python train.py --image_size=64 --encoder_norm_position="pre" --encoder_patch_size=[8, 8] --encoder_conv_stem=false --encoder_width=384 --decoder_norm="batchnorm" --decoder_widths=[64, 128, 128, 128] --decoder_blocks_per_level=2 --decoder_block="basic" --residual_init="none" --beta2=0.95 --steps=20100 --batch_size=64 --lr_schedule="step"
Rows from block 10 of the encoder, named by matrix and row number. Each number is 128 + 24 x the weight over its row's rms, rounded and kept within 0 to 255. All counts start at 0. Numbers have three digits each. After the name is the row's rms in percent of the matrix's.
# fc1: token-mixing MLP up (encoder.blocks.10.mixer.f.fc1.weight, 192x64), inputs 0-63
fc1.11 099:092090102120144172197192116118132139150143143142143148145138140132114145139138144149144138126157150173158148149117107148155164149129136112128168157166151110133147130160098119117131129140128168
fc1.12 099:159135155175173202178142156141148148161136120108141151149124115114110136154146166134148123111127124158164160160164132147110139118106083126147155132164151144120133144147112119117130120125109150
fc1.13 099:178161119142163169190185187149144140149138126110128136127115130108119141153147131134129091106118114148154160154151123129122166147123139146169141125163154144139151171127112122103114116111130129
fc1.14 099:078079127166173160135117151153163120130144138132154151161135135150130143107111118105097131155113142135134131140134125099122097119157132130111146111076109118134120095133139138184156190166137127
fc1.15 103:126129136157174175197212132126143158164152154138127130136112118134122141139132148123137118127140152146174180159149123126141146144124120124124148139167145126137150143148107114098112109124149144
fc1.16 113:107150132112101075098151075092100118125142158163108126120123133137157123131119129116117143141133146100131137115125150147147138157152162160144174132154166170152159144170179142133159137146156136
fc1.17 100:204179158160153146172207140124129105119115116139113103108103107103096128122115100091115121118140125141144137128143123097116138126112122135127113123139141144166152131090103121111111114102117103
fc1.18 113:120163155159145126090076165157130125118104112088126118114148142121128110133109139129126121104118137142113142159161184140129156153141162142182130107136142144147166172141162151154168136148159122
fc1.19 095:163187206210169151107090141147148153151145142139135150144135130122132150131123141138135133133114129118132134142157143112108126139152164168176161127151139128138139132125110130128138132113128130
fc1.20 088:173147140101077069071136097120134157141140150169162143127153141139120162132134154170168157153146157118140126120117126110104121123124132090109146127124114103085081128141122121124118114115112134
fc1.21 103:135088045053088134152177151130134129130119112115153139137152156154145156139150140157136149144151125126138158151145136125124116108123121123134099129115102122102119127109169106101103115108127099
fc1.22 136:128124112100102104119115128132116095099116120121117136139137122115100117136100117135140140148138134148122139133135117135143153171156164166159171131137151160144162166156175181186159175153156146
fc1.23 084:128187190204181146112130142153152145139136115114135128127122133159178134135096129110131138119125140125137158128156167096114121132131128167175163102122140152133134147140129129115160140117123134
fc1.24 108:153142140122092077047084116112115121102122135131170150145159159164170157128141133153134149135131130115132140146155154133114113124131118103112110118093095086084098109109121127121115117123119142
fc1.25 088:109122164158140108082082118126142135138141140164148154141158154164148154129148157159147152123135150156116115119115101117116121114149125118111121102093090109060064099143140151145141141131144129
fc1.26 101:140173180186160153108086155154143145136119107109140134135144143136151141142133127148144138145135129122139146140177195128104115135146150153204151101106117142134106142127125130110113127116127116
fc1.27 099:089111142158158172170180095122131157159165156160141137144150143143129153135153159154163171152157142160145137129123113138147164161140135114087137127141120123130120107156094116102095135134135140
fc1.28 092:148072065083058076068101138114111094098098096103141127154154148141143133137122130153136147144118131130125126137098153123099138119138133130124112107145137128139138109104123148137132131145109110
fc1.29 095:112066077085074073079093145127140127107115126140157167164164147159144142121122155172142147135129125124123140150129125118108132124132123121110108105101106112108110108090116126120115133130112109
fc1.30 100:112109148151163184186162104111112147144148146156126161162145134148125150140141157153161144123159148153161151145145119147130144152127118090106149126171143129111106104172106122114091128118136157
fc1.31 092:169140108079057053071139139143133140126134139169149155161151147148132155133152136153130134125133130098123120136124114118119128128117122105099114127111100112097106105121115103099097124107102132
fc1.32 117:123074057071097136138130149127123127124116114114159151157161161158153144143157136153131143120137120136139150152143144130107098099113105097114094113105085103091098124106151125115105124121122104
fc1.33 098:157171191190168136104085152162181153156153146138133131127130139139144145141105138135132127135121127117119112132144172109097100130125143169164145119111151134165152144121120144128161138127116114
fc1.34 106:102163177175146127092082160170161152135124130110138132118140136131151136119101129128114138143123123098133145141164199135110097116131155136172132107097122128163133164142147137119149136156159107
fc1.35 125:113119083095099099133141101118113118112130132156119104131135127144117124120128105122121150141135151106131147155158153149164138162142145139144144170148160151158169160167156171160175153183146145
fc1.36 132:125119102120105097111120105118103114110122129150118123136147134136123115139143096134161132149137139155133145119123131130129168175154157140159167105149177161152134160181168177169149158139172157
fc1.37 104:138137103093091082120118101110119129133141151149108090118128157143145122127152134162130128123145154128112119139114117149156153166130140143119153173158163150139158149129128184163200149161106129
fc1.38 097:085059068080083090075073148134127113107116127130146157162166149151142148110112142149129140113120127113121137146145144119106118121144132117114123116116111120097092113121122132139140143142137121
fc1.39 105:107122147157138160164145068100136155158158157147125121115104115118097128115144160169157146126147155109160122121145117166155178176143132139123163128151160135134132134182111121095131124118120126
fc1.40 090:121142158177183161169186093105130160149146161171116105129112118129125142126114145131136143129132157111149155152164127138156159155144141150125147144159166128137135133162096115085132115138139120
fc1.41 094:189187170185151128115093154155161138156136133105128129132146146131138126145149151156141124137143118124125126150155180119088128129119152164176134119142131146146155154104113111116127119093117111
fc1.42 094:094123191206170162116094139135147137136144142143151163158133137140128152125109133124126123123116122144131129134139162113107134128155114137152174084112142120139094141178125131149167145142146152
fc1.43 076:115049081094109151133130154127126117109112114119136126152141146151132158103163169163140120063111122118122157169133117140104149166152129087122108099131123142141110086131134118145121124141130145
fc1.44 099:166160176190182171160152126133145151167158158147126144149119134120116134137155150157146118099132128151150149152169115109122171125099111120127135128169162142114135142153100120126122133121131153
fc1.45 095:162130117099081068047104115116130133111123134142152157160163150158141155129124136161147151145125130135138147137119132114097108127134119106102117089096111099105082091112106134127137133117120133
fc1.46 084:134143172193181184165139120134155164165151155151135131128106111118120145123122162139145139104106131112148137138173159125113142135131119130128160134176183161126123139165117124131131132135137125
fc1.47 090:159152154149141161145094169164152137135142118072138141149142123101105139150114150133137105108109099125134124140159191155115093118129171151167144112131093122167178158134150127117131125140132120
fc1.48 104:146156150132116090075105094116128136133124139145136127142161145160164137145129135152137168168181144130153145171180196140130100092112096119112104138127126138112131133126152114118137109109108122
fc1.49 099:125115060064103121148190124133130137144138141141141145145135137140119142130149122143140157125138111077128154149168171138142132105112113101094074149150129150126149154137140098101114114133157124
fc1.50 086:082151181195160116084118157154169148143143143123124108138117154143152139115120109131121148144114153120117122113106123087110141134130144153156142083116130134130160169131130134158127177139167117
fc1.51 074:155068062083064083066117132105112112112109123122145146163160154163121133124126158155140147099125103091131139125101142124109134120148146121148134105141129128117141123121128134129113125123107120
fc1.52 107:162193194191173146116108159155143144142115120116130129124139146136156127138127136135120129107127116133143161179178168121122123121145142159174132129123143139137130162116114135110133122096134126
fc1.53 081:193148134102076055062121132143128142121134138148163161142147147138145146128133130148153135126142130127142124127109112091125135134145138111103110114098101109108099109097096114102105129099100126
fc1.54 097:136124111131155192206184108112137159162144124127128131131122125112107147132158154162165143139150132136160166154163118155146163157120133115125134137175146134113131130137111122094115109116115129
fc1.55 096:164170162181161144109078167158164147152143133118133124144147145134143142148141140148140142150120115122127118137143182120086092117130152164182149091118138149145149156115128130127139134102126101
fc1.56 095:061108139152136133153178114104088126124113145147130141141147150140114134115119124135134162124133147179131183155139127126172166129136146130127142157151109115112147157159131108116098149167174159
fc1.57 100:156118101082046063059100139134131138120125134142158156141166155154147155121155130156117145125120126122116135140125127111121126135133132109119117125118093095098100119097124138110101116125114116
fc1.58 101:153156162169160149177198119129140153158169172166125128126106126110117157128093124128139128125131134166160159147137127113136148116120097145127143136164169125152130147166103139124155129139151140
fc1.59 089:196167154163168147170198124111108113125124125153107103109115108113099128135123131108126141115146122109125129123135145121110122149152150136140129114141147150165126115105112100091081095092099110
fc1.60 106:173169156153105094085074129117114124099115119112142144155174169160148130133162137178159140110159161123122151145148125165125148138122124149153146139112108080098126130124123159140114124125120132
fc1.61 101:111122143173172166182169100138147163165165158173132153143127136136133143123150154150150135099139148161144149132125100130142181150121127110082125133175143148136139127143103126111127135148136135
fc1.62 090:063105136168176172137133118103133145147129110110138087084098138138156135134133154127141137124086133149119134125149141128177185182152167147159136128127137137128117127136125158110143114122129115
fc1.63 116:182177183177150150136138107129125141163140148146128147127113104091100136136135143123130147176148112118139129132158174139115129148149139152153174128148155165130134125145123100105116103087106145
fc1.64 103:157191194182128127080053143147141150138126126115131127138151158136151143136126150160144140129139148140146148158167177139118134117123132161158148118115114118136134152139137142118140126116134128
fc1.65 099:150130180182161190169136137114125138149137132138141169156120116105096156133158143143138132117134135140141135134161126167129159163139108135144181142142133115126102122157097128125078123133125169
fc1.66 102:147171173187164119103116158164161156145137146139128132126141129119137129131115120126135126141108113089111125152156192118088115120115167137162109115152145145156168177109101121139124132133143104
fc1.67 101:099136163159158142147174082115117152137140152163127085098115121128116135115135147151151161151152142115137142124154123138179177166169147166129135156150136130116142135150104116095079140126141129
fc1.68 090:145153155163155161140110168154153144140131102090119138133107119096093132146132148150144127117109122122118099132125172150121146154142152150177158116161130154143195164137129096124084110132103111
fc1.69 103:104115126117126144124098115109121102099108098094126113113108096095102125095132125149140124094113141152130121145133126114152143145147131131129138150138143180165180156162161170185150173175125140
fc1.70 080:172140098108165167192200177140126125122142149136129100115127142139153138143157119148112121079140111134123142128152140147123139139151134124169124125159159167137122151109134110120096120096109117
fc1.71 096:125101095112122109106103117133125142129126129163138186180177154151102142147136135170163169128135139139144136144136127128117122103117095091093115102109089107072071107120127132123123120111124123
fc1.72 091:129106099097091086093097124146150151149143136138150162148163145144134142140153153167153174167158137133138120123130140134115108090093108130105100104098083105091108116103151110113119119113103098
fc1.73 099:053066104148155157138099112115137138134135135103136132124130128123148137100179148120123140104123135123123148130142121128146148176169187141125151123128141160148121094158159131163156152139133145
fc1.74 145:121131098102105101117121129118104111106106116141121106117133151152133106136148103141138110126142128163143151149154142131137154156156164127152151133173162178142138177165166179171152144160156160
fc1.75 110:110162144145125084089149109127120126116122135131135103110126146182177133137108113114144135150131144116135135122141159130095099156141130114164169086137148152123099149181125133182106144097180142
fc1.76 077:129059064085071088074097139114126115107110102128150134155153136168128141099122137152128153126102125103129145152118162118088110122134110120126135106126149125134125128116114150152146144143126108
fc1.77 096:187151116116094079124134083131121135144153142183138164154148135133107133124161157166141117093158143115118134141140116147137161157121136104095149136164125148095116119169129093115125114120094153
fc1.78 102:139123159163170152158140115125153161177185187166138143146122127126126157125146169149146145126138162161147125112108078124136149129126110139089144135144162134147119108150112144123164146149123134
fc1.79 110:188182178145104086080102095141147165146146141141146119121145145154174152133158160158154152146166154139165151144149150142133119106119111126110124149151148136130122125134137137122140112111113130
fc1.80 112:183203191166126105087109134163154167149145130103133132130140134132144140128125141152152156150152137126164155156162173117109114111112128145144134128123116139141154167119128116115119129107122133
fc1.81 103:118076076112135165154107149138138119113107102109151167163159160161133137151121144153141136125137133150136131152136137127118113090117091112117102089071069112129104122108157125103153131141119109
fc1.82 120:155194174160140117090090151140127126115105100097118126123136135122126124141110128144133152154128143135143165164166176145125143143147157186182137138111117139142136148098143118103110117107114105
fc1.83 094:198188179165150117127166139135158153162151156135114111110108126121121137147106148145128148133141132111147126141138131130118119114120134172138134136139151181189159151128101105105129108113133123
fc1.84 088:198145113107105097139137166146140132149154127093124126135130147127101132153146141159163123119141141133126113104092114134116123132102119151177162108176162147114156164166120087118097112087128121
fc1.85 096:133102095082068067058102156141136124122123135147163164155167152153147153125116135159132134133122134145138134143121113101106114128132134121113115111111104094084097106099128117109117121111119126
fc1.86 093:105132158184205179156184154136147141138131136131141146135111130119137153132129136138156147131131143141138156140150126092123175166156139157158132103125120126105113151151100107111101140122152145
fc1.87 101:140158151110101110120141065111135156155153159159126124121129146157137133122126147145142166133161152132163131147136156116134086091083094093077132149156160154091135127141146118151151157129131143
fc1.88 071:204160136146146098114162142128132120119102113154104105131129128117107119124143123130124148131156129132134157128153132104096107119137134135122065095120118115144125106079101092084091100091103089
fc1.89 102:186185164163099099107084155142129139139125120085131131133148153131128125140141158159141128123143143132147167157159176170104131129103134147151151126160137121123161183142137117128129109114122125
fc1.90 092:127077049056076095098108147124124121119122119137154151160173157153154149135138142147138148125128118112114131148123135125111128121135125117131111128109097087101103127095129125111109116113109117
fc1.91 096:145115107078085076060094144139132129116126138155164166158169157155154151128143138153135131111126119143135140136135122121114121105127112103089094123114100098099077102101121120123119130131113130
fc1.92 109:078070098133170194191174156134144125128123116124144147146138149157141145134150141120127105106120145168169179163149120129137141139139138121138121127137124111142132136146128129123141128167151138
fc1.93 104:163171158125085068088128122132118139116126141137156134128162163162187141137120123145156121135163132163166162123157157127121173144125133105148150117158137142133120146160146131133104126099133156
fc1.94 084:122144182216186173127146148124147150147140141144147160144124118115126151126126143131126125100106138115134154160167149110127169156138147135145150104152134125106138143160115098109138136140146160
fc1.95 123:084068069106156177187169140139153143145142119100147126129129145133144153146168164164156139147147146151132117118104128146132158162138145132120124109123112100136137135127120105109125106121102104
fc1.96 101:202180155146108089087067105138127147136138131125146140150169162146149147141153158171149151136165144145133135137148157158121136122120113136144158135149149122101119140133125142135127111100104130
fc1.97 092:135127139157167181171177173139148138134139135111137148130107092086114158123116137094122138136105133114137145147156118126138152138133157174172161121137164111173155156137115138159143152131157136
fc1.98 091:187182155167170149152160137138121127140124122128119113124117115127124114154131136141147140117153127123138151147162123156124147162174147157182154137158155146131131145133107108097109081083100128
fc1.99 095:157192201189159133102066141145143150145146132123129135129150140124148141139129145135128135140117126132124132150159171140105138139138161166183150120154150135134133146122124122128134124097113126
fc1.100 102:079119129161160173186184101105120132133132148154118120135138141145117128132128130132150149127144163160146167143147111157169177174145145139130163138138131113115140122160091099118100135142131137
fc1.101 105:175142135112071068068114115108098075078099101096108097118107115110111118108106108111129151150131121141150130131107131127117138127140133129131129110126141144159147128132122153159164158162125118
fc1.102 105:131152148145116095102120119119091083078078073108097074099097094096096101123110127118123141129117128118101114131110134138147161159157146144169139130141142133152144149138129158136151127151138117